{
  "widths": [48, 96, 144, 192],
  "blocks_per_level": 2,
  "optimizer": "soap",
  "batch_size": 64,
  "epochs": 2.4,
  "lr_schedule": "cosine",
  "weight_decay": 0.1
}
Rows from block 7 of a small model that predicts concentration at each pixel, named by matrix and row number. Rows with one number belong to one channel. Each number is 128 + 32 x the weight over its row's rms, rounded and kept within 0 to 255. All counts start at 0.
After each channel's rows are labels from the 100 images, of 14976, where the channel reaches its highest value: "place" is the part of the image that holds the peak. Only what is clearly more common there than usual is listed. The data: reaction-diffusion patterns (Gray-Scott).
# convs0: first 3x3 conv (model.mid.1.convs.0.weight, 192x192x3x3, standardized in use, each kernel summed), inputs 128-191
# convs1: second 3x3 conv (model.mid.1.convs.1.weight, 192x192x3x3, standardized in use, transposed, each kernel summed), outputs 128-191

convs0.87 [155 163  58  90  97  69 123 118 163 154 170  89 199 163  90  91  85 198 152 185 161 175  96 133 130 172 110 140 167 148 172 131 125 124 135  68 165 122  74 129 159 130 164 199  99 141 139  98 152 180 107 100  28 112 109 146  85 143 137 182 170 194 143  83]
convs1.87 [ 93 101  90  50 154 106 119 163 111  99 151 185 127 151 141 101  94 109 112 149 142  94 109 151 152 127 108 145 100 124 118 112 126 114 160 127 144 164 145 136 180  92 122 101 143 188 143 115 148  89 154 136 136 129 103 119 134  73 105 126 152  76 135 148]
place: middle right; top right

convs0.59 [109 168 121 152 116 133 111 124 197 113 106  82 173 172 115  82  86 160 149 209 104 135 133 133 147 121 119 100 168 164 148  90 130 104 155 149 149 115 108  99 171 104 125 151 147 149 197 114  86  95 107  79  79 105 108 112  90 140 142 171 134 152  95 123]
convs1.59 [132 126 146 124 111 136  94 127 127 120 111  99 151 131 176 113 198 140  96  64  96 212 113  90  97 134  66 105 131  87  84  72  91 135 127 114 139 130 140 133 174 158 103 105 230 161  72  83 168 154 147 125  97  93 102 102 114 132 118  60 112 110 152 131]
place: bottom right

convs0.118 [155  96 140 167 134 153 159 144  68 112 156 150  56 135 146 162 120  74  92  76 134  90 129 135 152 104 100 137 125  80 130 129 127 163 144  86 132 139 163 108  95 120 117  90 105 138 136 154 124 159 149 190 201 157 126 140 156 120 174  77 116 106 160 160]
convs1.118 [120 137  73 110 130 111 144 110 145 126  77 159 156 173 156  90 157 139  93 129 151 143 146 148 106 142 103 106 151 161 179  82 138  98 176 147 164 140  65 157 109 125 117 136 201  92 181 130 128 138 111 139  75 144 143  44  71 135 184 137  92 126  94  72]
place: centre

convs0.153 [163 122 141 195 101 115 158  81 132 134 121 135 118 120 132 125 185  96 204 103 110  72 125  93 165  78 135 161  97 114 169 122 168 100 130 129 138 175 103 147  93 111 173 140 134 182 189  92 140 134 116  84 129 115 157 102 147 112 125 125  99 171  92  90]
convs1.153 [ 33 140 115  99 134 140 123 139 108  85 177 117 153 127 138 141 146 128  81 120 140 119  93 115 140 118 119  98 119 140 132 155 173 116 146 138  96 152 136 119  91 114 212 143 105 219 119 125 133  98 147 152  88 198 112 143 190  64 122  78 115 144 116  82]
place: centre

convs0.86 [158 129 143 133 176 176 122 199 125 110 138 180 128 100 202  94 178  98 121 124 125 114 138 115 152  66 162 157  90 124 107 157 144 175 110 126 125 132 178 160 128 133  89 113 115 124 161 126 125 158 137 206 154 125 105 123 131  99 150  85 174 109 125 137]
convs1.86 [116 139 136 159 106 172 151 116 124 203 144  75 133 136 130 132 157  84 117 149 140 135 128 127 217 166 185 115 134 100 108 152 131 112 168  88  90 107 125  48  95  98 103 135  86  60 118 139 100 130 162 121  76 111 175 114 125 154 171 142  91 127 159 136]
place: middle right

convs0.138 [158 123 150 153 105 111  82 125 110  76 199 126  99 133 149 155 152 148 102 171 176 118 148  80 174 155  84 149 152  77 132  88 147 143 163  96 129 105 128 164 143 165 122 129 173 137 109 139  77 135  95 211 145 104 111 209 127 164 183 135 101  81 121  63]
convs1.138 [108  85  94 118 158 129 139 100 160  76 115 151  76 120  75 165 109 152 147 101 173 153 147 189 112 144 111 114 133 150 106 132 140  99  40 101 133 104 119 145 148 122 207 128 135 117 135 103 124  67 148 144  88 178 159 146 108 187 141 167 125 110 136 133]
place: bottom right; centre

convs0.191 [208 146 155 119 190 175  94 128 127 118  69 123 144  90 128 104 210  92 143 129  87  80 140 171 118 139 129 158 108 158 116  88 104 171  84 177 121 142 130 131 106 123  89 131 120 179  40 144 123  57 148  64 159 123 103 113 206 137 155 167 160 101 123 132]
convs1.191 [116 172 104 177 134 109 110 107 152 108  53  82 104 137 160 134 144 151 132 136 176 139 109 142 108 149 194 144 168 139 125 109 152 157 171 156 148 109 195 158 155 158 133 103 120 125 125 118  71 205  73 170 145 120 104 112 115 230  51 144 145 147 118  93]
place: centre; top centre

convs0.156 [118 108  97 183 108 112 138 102 131 193 164  84 139 164 105 153  87 106 185 152 146  86 101  83 135 121 123  96 152 118 171 126 185 109 169  88 180 154  93 103 104 153 192 185 172 169 176 101 102  78  96 119  93 102 156 171  94 168 178 120  92 110 128  94]
convs1.156 [ 51 108 106 135 145 136  71 140 147 116 131 126  92  93 136 165 103  98  92  86 122 160 191 164  68 136 140 115 163 111 125 103 160  77  97 100 134  94  83 143 182 122  82  81 138 144 139 121 135 117 182 136 145  85 171 192 120 138 141 184  81 140 141  80]
place: bottom right; middle right

convs0.161 [ 94 127 105 158  90  97 116  77 157 182 145  91 144 156  94 158  85  95 162 139 145 100  74  85 140 145 109  67 137 144 155 166 172  93 164 112 174 147 119  80 121 186 166 124 144 172 168  88 114 121  90 166 100  94 128 186 106 176 197 114  98 126 127 105]
convs1.161 [131 105 145 100 124 116 135  64 135 111 159  69 119 105  84 107 119 131 109  74 155 110  88 141 114 157 227 111 130 110 112 101 118 114  61  91 110 139 153 115 103 117 142 145 115 172 149 125 101 102 113 141 123 160 130 133 189  99 158 132 128 131 128 157]
place: centre

convs0.42 [167  66 174 117 114 117 206 129 108 115  86 181 111 135 129 128 168  93  82 104 100 149 178 126 165  97  97 185 119 109  96 172  95 112 118  74 104 136 113 208 130 129 113 105 112  91 115 121 104 136 153  93 185 154 138 157 151 107 114  72 112  90 185 180]
convs1.42 [128 143 112 128 148 101  81 137 115  63 130 120 107 120 128  86  79 151  96 138 114 149 123  80 106 119 162 117 140 140 131  90  83 120 138 143  62 131  87 194 113 153 168 131 132 176  46 137 143 152 126 124 173 146 129 128 156 145 154 166 198  41 126 131]
place: bottom right

convs0.19 [119 171  47 110 151 158 116 117 155  76  90 140 101  52 104 151 132 126 103 131 114 168  85 149  79 165 177 126 101 153  93 137 127 106  81 194 120 126 140 121 128 137 109 169 123 154 109 180 192 128 154  90 134 102  82 117  63 135 148 144 170 183  84 113]
convs1.19 [125 107 161 149 107  88 133 129 197 131 110 128 132 202 103 118 143 151 117 151 124 136 106  85 140 137 147  98 132 111 169 106 115  69 132 147 163  72 154  96 158 132 156 145 102  56 118 131 125 121  98  90 105 191 135 102 107  95 172 116  50 152 138 160]
place: centre; top centre

convs0.111 [ 93 148  89 136  68  87 100 120 148 116 114 142 150 197 144 131  59 137 171 199 200  93  92  76 112 171  88 103 187 145 180 140 145 116 151 157 141 117 102 101 169 157 106 121 163 169 124 119  66 165 102 176 109 117 136 102  71 179 192 162  56 140 142  77]
convs1.111 [ 95 139 106  83 146 140 181 152 104  67 134 139 143 166  98 114 152 127  58 145 145 154  91 115 113 103 145  84  98 117  69 124 101 136 125 166 131 130 147  91  86 163  97 171 169  70 146 144  71  99 163 110 122 159 132 110  71 112 128  92  65 122 129  78]
place: middle right

convs0.133 [144  86 101 125 124 103 183 112 125 127 105 144 100 147 128 152  94  78 162 108 136  82 168 101 145 110 110 167 163 127 174 107 165 102 132 110 111 148 142 141 123 116 159 157 119 159 102  88 139 134 131 139 131  86 140 169 120 161 198 133  81 143  97 122]
convs1.133 [ 90 140 205 149 106 168  83 170 106 154 103 102  84 111 128 113 124 134 150 161 129 155 129 140  83 121 126 139 194 172 133 164 131  95 147 155  65 160 153  84 170 118  99  98 142 140 105 105  98 172 108 128 173 156 151 132 106 126 144 109 165 119 135 113]
place: centre

convs0.171 [127 175 103 146 100 128  83 139 132  35 141  78 210 144 131 172  92 153 100 154 150  88 177 105 103 127 100 143 125 184 140 130 156 118  77 153 173 101 113 128 115  61  94  98 129 113 110 138  96 138 153 128 125  98 109 106 131 140 118 148  69 135  87 132]
convs1.171 [170 148 139 144 139 178 157 138 136 141  87 160 143 125  96 145 134 109  96 205 106  89 121 159 125 105 169  80  89 138 167 129 130 142  84  90  99 116  91 108 126 133 144 128 107 195 149 126  97  72 146  94 126 150 142 115 108 181 133 124 102  92 107 152]
place: centre; middle left

convs0.106 [216 128  89 128 131 141  99 116 185 122  83 101 171 154 140  71 107 120 166 141 115 142 141 103  85 150 132 180 143 148 100 133 101 102 109 127  84 119  78  81 190 109 142 192 139 124 138  84 152  97  90  84  82 104  77 132  81 116 155 177 129 142 158  92]
convs1.106 [ 86 112 151 111  94 150 142 161 116 116 118 180 126 116  93  93 121 108 162 182 193 150 127  93  99  91 109 105  89 141  99 140  85 133  56 128 118 124 126 147  46 166  77 131 110 106 105 141  50 113 118 123 143 127 154 111 119 149 149 119 168 106 120 189]
place: middle right

convs0.31 [130  76 120 180 106  95 171 156 124 162 173 120 133 160 119 159  99  86 170 151 139 104 130 104 158 109  86 155 164  92 158 168 160 104 125  68 159 158  99 127  92 169 155 126 145 137 146  98 110 148  89 105  98 120 171 159 135 169 152 117 110  81 152 129]
convs1.31 [ 85 132 129 157 156 110 145  87 112 140 163 156  99 158 191 108 110 116 129 121  88  80 137  96 121 177 167 196 117 141 109 154 144 111 124 116  82 125 216 152 140 105 122  97 153 128 114 117  45 110 135 110 167 123  94 184 142 159  46 165 143 136 136 193]
place: bottom right; centre

convs0.105 [116  88 122 236 102 133 131 110  94 114 149 111 134 152  55 139 159 114 158 195 139 114 137 123 109 172 131 121 106 139  78 144 115 104 136 106 126 110 103 106 134 162 139 115 153 219 147 122  60  91 147 120 160 120 161 190 106 119 137 121 119  78 136 109]
convs1.105 [ 74 101  85 172 186 162  96  68  91 161 148 122  89  84 173  95  87  78 133  97 160 117 146 160 151 146 198 128 129 132 132 136 110 132 141 119  95 184  92 185  94 137 126 192 107  69 123  86  94 159 136 149 106 181 113 113 118 160  90 140 153 102 112 159]
place: centre; top centre

convs0.88 [147 122 129 198 130 102 107 130 126 164 171 110 131 184 110 145 120 144 157 114 168 132 137 134 129 135  97 146 182 137 180 125 152 103 139  99 155 156 107 124 123 123 233 235 156 180 187  80 153 169 105 118  76 109 123 176 122 172 155 150 141 141 140  88]
convs1.88 [149 116 160 141 111 111 158 154 142  94 163  41 151 168  79 143 160 100 119 126 136 120  77  77 132  92 141 180 169 136 104 158  75 128 105 102 137 157 168 135  64 124 198 138 145 116 101 130 152  95 129 145  78 113 114  73 101  75 142  76 157  80 159 114]
place: bottom right; middle right

convs0.28 [114 155  98 147  95 134 119 132  75 135 194 125 119 162 172 113 153 139 155 148 172 130 150 120  78 125 135 156 182 141 114 114 123 159 154 134 119 120 186  96 114 161 146 130 132 112 129 143  83 162 117 122 168  96  70 138 167 168 140  93 131  72 126 150]
convs1.28 [126 146 129  92  80 125 134 142 171 164 141 117  87  95 157 130 104 107 135 156 111 159 139  77  81 137 132 140  76 114  97 129 107 163 145  91  80 127  63 148 111 115 137 142  49 115 191 113 159 113 129 139  89 171 153  94 121 106 130  92 124 140 125 124]
place: centre

convs0.125 [109 127 108 136 118 104  94 105 172 143 161  73 164 130 113  94 101 134 153 183 143 118  49 126 139 153 127  85 169 166 141 113 196 106 143  96 159 137 127  78 143 125 161 161 136 153 187  89 146 132 104  94  78  82 117 158 100 158 127 163 125 150 117  64]
convs1.125 [141 100 142  93 169 113 148 123 107 108 136 120 154 151 156 168 173 115 135 143 102 131 154 139 124 120 132 102  92 124  99 121 119 134  96 140 151 174 155 126 205 127 104 121 109 175 167 108 135 113 136 173 128 199 148 132 130 114 161 132 110  73 129 120]
place: bottom right

convs0.48 [171 112 157  71 170 144 160 169 111 140 127 173  92 106 186 152 182 108  96  67 123  92 195 167 184  87 151 190  96 128 113 157 126 158 105 103  68 141 176 183 106 116 104 126 129  89  91 153 171 162 150 168 164 140 121 123 180  90 108  97 124 129 147 179]
convs1.48 [169 141 161  86 104 160 162 184 120 137 109  97 147 128 112 160 101 100 141  82  81 181 151 171 190 103 112  91 165 150 154  85 139  94  73 154 139 131 121  59 152  88 113 173 104 158 110 105 156  95  99 121 132 136 115 104 166 121 187 177 123 115 130 184]
place: middle right

convs0.117 [129 137 117 108 132 109 115 118 170  96  86 136 150 122  85  79 196 143 122 129 128 142 120 145  72 148 215 105  53 175  96 138 128 139  75 181  81  94 123 122 160 100  93 117  67  83 109 139 148  98 145 140 171 149  70  86 151 131 134 169 159 153  54 111]
convs1.117 [163 136  55 131 128 148 164 132 191 137 160 113 125 167 122 144 100  95 168 127 214  82  91 137 159 156 117 141 158 127 124 116 128 155  77 122 123 113 160 139 134 110 163 165 143 169 117 109  81 156 106 117 118 158 172 137 154  90 170  87 131 142 148 138]
place: bottom right; bottom centre

convs0.85 [140 137 177  96 127 135 151 165 155 110  72 124 105 184 154 116 154  90 149 154 101 154 199 163  78 117 157 100 137 144 153  94 164 132 138 105 196 125 122 138 132  92 199 187 141  88 143 196 127 159 207  78 156 232 109 105 138 137  94 120 135 140  96 143]
convs1.85 [181 138  95  93 124 141 149 157 138 122 172  38 197 161 179 131 119  94 152 171 146  96 116 132 142  67 130 173 102 156 157  89 114 114 140 189 132 147 160  76 156 168 149 149 185  80 161  77 164 167 105  96 144  95 181  78 168 131 119 163 103 172 149  76]
place: middle right

convs0.30 [ 73 163  94 127  96 110 108 119 181 138 134  62 154 153  91 106  79 125 165 163 161 116  90  94 113 176 149  82 182 171 159 119 173  89 133 143 125 123  87  71 172 113 192 198 135 146 153 105 152 120  80 101  72 103 123 119  79 157 157 140 124 140 106  88]
convs1.30 [101  83 144 139 110 146 148 179 131 214 101 145 129  96 120 126 125 150  95 106 132 103 116  69 154 155 168  71 131  90 141 138 135 128  88 127  91 125 115 101 178 120 143 134 108 156  95 134 128 117 106 111  89 126 138 131 132 151 176  81 148 140 165 134]
place: centre; middle right

convs0.172 [ 92 176 119 108  76 144  94 118 145  98 155 142 173 153 120 138 130 178 156 170 198 158  85 111 123 207 146  92 200 121 155 131 132 145 147 136 113 130 107  54 174 134 127  75 165 149 137 171  22 129 101 121  77 157 103 117  70 158 165 114 122 149 156 122]
convs1.172 [110 101 169 155 111 118  99  84 132  80 103 141 117 128 158 159 111 150 138  91  94 152 137 168  83 102 115 113 179 127 171 141 119 118 108 113 117  99 163 121 162 117  94 118 120  56 103 191 145 159 126 111 131 162 131 107 165 164 134 160 138  91 137 132]
place: bottom right

convs0.137 [ 92 130 101 136 110  93 111 145 174 123 129  87 160 172 128 125  91 135 175 136 111 119  74 107 115 122 145  72 163 165 140  95 178  64 159  98 158 137  80  60 153 136 139 184 145 127 192 126 142 108  96 132  79  95 121 118  73 199 161 121 152 119  90 116]
convs1.137 [161 121 139 200 147 157 108 163 104 138 103 125 105 144 126 143 120 116 160 138 138 136 143 118 146 144  94 117 156 115 106 134 152 144 128 102 108 117 106 120 157  82 119 106 113 147 164 141  99 160 156 144 124 171 145 159 117 144 126  93 124 136 114 107]
place: middle right

convs0.160 [120 186 138  94 153 122  93 102 175  93 112 102 168 156 107  86 135 130 149 136  91 167 122 163  71 185 148  91 162 167 113  77 155 114 108 140 136  97 156 105 178  86 158 163 109  77 142 113 143  80 107  76 100 119  60 100 102 121 105 159 146 147  64 154]
convs1.160 [120 126 120 161 150 132 131 192 180 168 115 101 159  91  72 174 132 108 119 133 135 113 115  69 105  82  77  55 101 127 167 133 119 158  82 105 106 165 167 141 104  65 148 120  61  76 142 129 174 143 139 112 113 123 137 166 103  78 123 107 113 112 121  94]
place: middle right

convs0.24 [152 188 153 146  81 118 109 108 151 118  92 100 190 141  69 110  62 154 195 178 124 119  92 120 113 161 144  71 187 138 157  90 133  62 130 151 175 122 118 112 173 135 197 129 143 159 185 130 142 103  84  71 101 123 150 138  75 133 122 121 119 169 114 109]
convs1.24 [124  98  62 137 134  94 111 135  89 164 117 150 170 129  84 131 137 119  82 162 169 132  83 112 148 119 144 108 130 108 149 116 131 116 113 101 128  75  91 156 106 115 102 114 204 121  91 133  98 201 144 134 133 118  98 124 125 101 160 118 109 174 134 113]
place: middle right; top right

convs0.33 [139 118 144  49 172 120 153 150 144 125  94 148 106  56 150 122 139 153  89  89  65 119 151 176 161 145 177 153  66 110 107 104 125 161 117  98 118  91 128 150 133  57 143 108  57  70  96 154 146 184 129 120 130 146 112  84 164  77 126 195 165 164  92 153]
convs1.33 [ 57 132 146 101 117 166  49 146  99  76 112 167 109 147 147 175 121  91 102 136  95 123  76  27 172 122  70 155 157  98  99 136 158 187 150 178 104 189 134 131 131 111  95 136  66  93 137 144 175 109 150  96 126 141 124 167 110 117 109 119 163  44 135  91]
place: middle right

convs0.102 [112 165 122 169 106 111 107 103 144 123 117  86 154 165  97  79 119  81 181 161 153 129 112 136  92 103 154 106 111 121 163  81 184  88 171 159 199 162 120 123 105 109 188 142 163 145 190 131 104 115 127  83  79 121 124 116 122 162 110  81 122 120  68 120]
convs1.102 [104 100  66 173 115 128 170  90 137 186 112 114 149 131 106 108 126 113 161 138 126  98 107 134  94 196 122 135 119  89 121 185 109 157 178 106 110 103  95 154  73 136 117  84 109 128 166 105 103 165 149  83 137  71 142 136 164 189 155 102 107 190 118  93]
place: centre; top centre

convs0.6 [176 114 142 113 106 153 175 172  95 207 167 136  61  71 138 216 124 151 105  71 129 129 157 108 168 111 103 148  91 117 116 187 130 142 125 123 103 168 133 146 101 151 125 124 159 145  91 115 148 205 140 169 147 133 176 173 138 119 156 110 115 140 181 133]
convs1.6 [160 129 134 108 138 133 115 147 146 135 142 135 125 111 124 186 101  88 126 106 151 157  99 143 162 123  88 112 150 147 153 144  87 118 128 140 141 169 132 100 145 140 125 149 104 145 108 147 168 137 120 128 124  98 123 140 133 131 131 215 102  97 117  95]
place: middle right

convs0.175 [185 109 194 118 153 110 173 151  98 173 163 131 105 110 147 111 159  89  78  80  99 164 157 185 144  82 119 147 101  93 100 144 100 153  94 128 131 133 139 133 111 112  96  97  90 135  80 128 111  76 148 154 148 185 157  73 174  68 148 140 155 147 105 177]
convs1.175 [159  98 152 101  75 141 100 146 153 181 144 161 120 123 195  83  90 203 102 114 100 149 115  94 113 131  55  93 134 126 129 154 183 117 138 168 141 153 106 144 104 153 108  90  73 138 156 181 102 131 152 118 121  85  91  87  73 108 138 145 121  82 149  84]
place: centre; middle right

convs0.176 [ 93 169  94 145  96  98 123  92 204 117 145 109 180 174 110  79 107 138 194 181 116 149  91 130  95 188 164  81 163 146 158  98 165 103 116 124 154 119  99  92 188 129 167 170 149 104 141 134 150 112  70  89  91 101  98  95  86 166 126 160 133 159  96  90]
convs1.176 [157  87 136 145 158  94 151 135 127 108 189  88 133 118 101 150 131  83  95 186 112 121  96 128 153 135 131 135  67  84 127 140 126 151  95 137 132 136 169 100  99 130 192 159 110 164 136  97 145 156 118 137 107 166 110 176 154  73 145 142 191 100 144 129]
place: middle right; centre

convs0.181 [ 90 150  92 129  97 114  89  65 185 102 137  97 159 168 105 113  81 175 148 183 158 141  68 116 125 182 126 107 153 168 159 137 149 102 142 136 164 126  85  55 197 131 143 152 146 137 160 103 117 125  87 106  78  73 124 138  74 166 138 177 118 144 123  76]
convs1.181 [160 109 166  97 129  86 191 175 125 120 156 120 166 116 152 163 129 134 166 164 129 111  94 107 126 154 137 113 176  99 107 173 117 161 160 128 158 160 140 105 183 112 114 152 101  99 149 136 151 114 122 157 140 131 147 135 155 125 123 129 156 146 142 143]
place: centre

convs0.50 [ 59 145 123 114 140 129  80 154 189  92 112  93 144 160 101  97  99 138 156 178 126 177 113 135 100 158 119  75 140 163 180 101 179 111 143 161 163  94 140  90 172  96 140 126 172 114 179 130 139 119 130  85  78 126  87 103 103 175  95 161 132 149  86 111]
convs1.50 [101 132  69  78 100  97  60 128 155 150 131 149 148 154 103 116 143 146 116 122 134 107 137  74 130 147  71 170 151  95  76 101 122 181 107 159 169 108 106 105 161 160 130 116  85  55  97 143 109 160 147 123 131 148 155 153 106 154 156 113 105 115 139 148]
place: middle right; top right

convs0.167 [134 148 166 107 124 175 131 187  93  85 119 158  56  87 157 127 183 124  83  77 118 148 175 146 153 117 142 181  97  91  80 140  77 170 134 167  83 134 139 162  98 118  85 104  80  96  99 178 115 148 171 128 145 172 150 117 149  78 117 116 143 109 146 182]
convs1.167 [110 174  57 123 143 124 107 142 131 163 148 128 138 187 181 114 121 111 108 167 146 105 128 142 154 130 158 127 129 143 164 113 130 147 147 147 123  77 114 131 108 130  98 115 183 125 149 121 113 128  95 145 171 133  88 123 118 168 123 110  74 157 105 110]
place: centre

convs0.101 [163  76 113  93 118 145 108 152 102 136 113 160 129 142 115 127 149 131  69 117  92 156 176 161 128 105 142 160 170  52  84 158  87 142 131 108 144 134 146 143 122 124  79  73  99  90 107 155  32  91 171 127 116 169 149 174 171 123  92 114 134  81 137 173]
convs1.101 [150 141 150 105 108 145 155 134 127 112 159 114 128 154 211  93 156 117 149 116 137 103 162 142 175  72  81 166 159 175 169 119 136  92 114 107 197 144  99 123 217  77  81 106  99  76 141 163 134 139 134 157  81 158 107 107 133 112  67 214 146  77 114 133]
place: centre; middle right

convs0.139 [153 100 182 152 143 146 108 139 132 138  89 133 145 125 139 151 185 135 116  97  98 129 180 166 123 163 172 194 157 105 108 108 121 142  77 127 100 154 143 164 101 105  89  75 142  90 148 177  84  87 148 112 164 141 121 119 199  65  84 147 126 161 154 216]
convs1.139 [ 83 141 108  78  96 162 148 150 203 112 172 116 118 166 140 120 168  92 112 150 105 133 171 146 138  89 139 128 107 145 133 124 132  94  58 152 112  90 106 124 217 120  90 118  99 137 132 140 115 161 118 146 195 162 147 116  91 156  89 201  89  93 114  88]
place: bottom right; middle right

convs0.77 [139 149 200 156 102 135  97 161  79 107 140 118  98 100 182 180 125  77 134  99 134 135 134 128 145  87 123 130  71  63 150 157 125 141 152 118 110 147 127 167 106 186 115  92 189 161 119 148  93 148 144 160 134 132 225 130 153 137 156 143 109  95 160  78]
convs1.77 [ 77 124 111 100 119 113  85  81  93 148 100 134 121 166 194 130 119 154 190 131 112  85 112 114 154 115 118 148 192 134 104 139  80 129  70 216 134 129 151 117 119 148 124 164 110 155 122 102 104 105 114  87 106 165 138 115 208  89 104 120 174  97 132  84]
place: middle right

convs0.165 [173 139 114 126 109 149 135 113  87 134 129 157 106 126 119 138 149 120 107 114 104 115 178 123 119 111 141 177  98  71  98 160  90 110 133  75  96 135  88 128 107 134 107  80 146 140  97 110  60  84 103 111 182 109 154 170 153 115  94  78 106  73 164 145]
convs1.165 [167 135 189  74 185 153 122 160  87  84 141 108 149 122 141 155  96  93  90 127 100 122 132 155 148 138 103 111 126 167 159 125  66 138 146 142 151  68  81 135 136 142 147 178 111 129 113 113 191  87  80 120 134 135 138  96 137 106  96 135 115 128  93 111]
place: centre

convs0.155 [144  80  77 123 130 127 137 120 105 145 176 139 116 151 154 163 168 149 131  60 170 136 125 124 187 112 127 130 155  98 113 212 119 154 128 137 138 143 139 138 133 156  79 109 141 175 105 148 146 194 121 200 129  85 189 146  97 177 156 154 157  99 131 128]
convs1.155 [157 102 116 133 141 122 187  90 116 156 138 119 111 167 150  85 131 131 123 178 115 129  73 157 108 101 145 114 171 162 200  82 110 123 187 110 142 150 139 114 119  97 169 169 185 189 159 132  95  90 134 149 173 207 166 113  81 153 117 150 169 119 131 115]
place: middle right; bottom centre

convs0.47 [122  80 123 134 138  97 157 105 126 216 152 127 113 131 108 108 103  56 150 139 145 103  86 135 159  85 109 128 163 116 184 134 169 101 141  74 174 143 135 114 112 135 190 145 176 124 190 109 137 149  66 147 144 140 157 179 111 152 139  77 116 105 128 161]
convs1.47 [109 133 141 132 198  92 130 119 184 133  88 111 123 119 159 125 126 156 166 114 108 123 148 112 167 117  94 146  71 147  33 147  69 155 145 121 142 113 119 201 175 129  75  75 108 174 119 165 108 176 127 117  59  92 115 122 134 178 160 150 130 148 143 178]
place: middle right; bottom right

convs0.91 [157 138 132 139 138 123 168 170 137 156 108 129  82 108 124 112 149  79 106 148  82 185 114 128 145 110 102 131 118  35  75  96  68 156 143  93 134 108  90 169 108 152  74  67 148 141 104 155 139  49 193 136 141 162 161 102 176 113 175 105  85  88 161 159]
convs1.91 [129 111 193 113 162 122 108  57 121 123 171 238 107 164 139 124 142 124 196  82 135 129  72 123 119 113 106 191 206 138 127 100 120 103  99 105 133  79 157 128 148 125  39 186 138 209 126 136 115  85 133 139 200 165 137 121 167 163 136 125 174 118 109  80]
place: bottom right

convs0.185 [ 79 165 109 125 136 146 141 118 156 100 103 104 139 132 116  74  76 122 137 151 158 107  95 129  99 135 159 123 128 184 198 129 206  76 149 131 189 108 122  73 166 128 141 178 135 150 195 140 145 114 123 139 114  83 149 133  83 102 119  78  93 158  90  55]
convs1.185 [130 117 140 191 126 152 185  83 127 179 151  74 146 122 107 155 151  90 163 110 104 153 101  89 137 148 177  63 165  92 144 161 118 112 185 141 150 112 146 148  79 143 175 114  68 154 151 104 121 118 112  94 106  76 111 171 135 131 164  75 115 120 143 156]
place: centre; middle left

convs0.189 [110 181  92  99  75 127  71 118 201 118 136 118 160 165 131  92  90 149 163 161 142 141 123  64 112 159 158  54 146 131 123  98 156 147 103 173 164  96 124 103 158 132 137 131 129 129 141 151 112 162 113  69 104  94 111  91 100 178 153 132 130 141  78 107]
convs1.189 [172 111 107  90 118 139 117 115 157 153 140 133 158  69 157 149  82 173 163 150 147 117 110 191 118 118 137 147 122 150 165 153 193 142 124 117 144 147  67 114 139 131 117 123 112 106 104 151 183 102 130 111  74 219 129  67 139 163 126 117 124 159 137 115]
place: bottom right

convs0.108 [118 156 110  83 165 184 104 153 114  77 105 135 142  63 131 144 160 154  95  72 131 204 122 176 134 152 180 120 126 142 109 110  89 182 109 180  99 110 148 142 124  84  88 101  78 108  91 221 138 129 179 117 162 148 110  90 140 125 158 150 138 115 138 141]
convs1.108 [119 177 116 105 130 168 129 147  95 150 177 137 106 138 152 119 114 129 113 120 122 148 117 158 136 166 138 158 172 194 150 111  44 172 128 151 136 119 160 131 135 108 151 166 127 196  85 148  97 141  84 114 177 133 123 103 116 133 114 151 156 178 101  65]
place: bottom right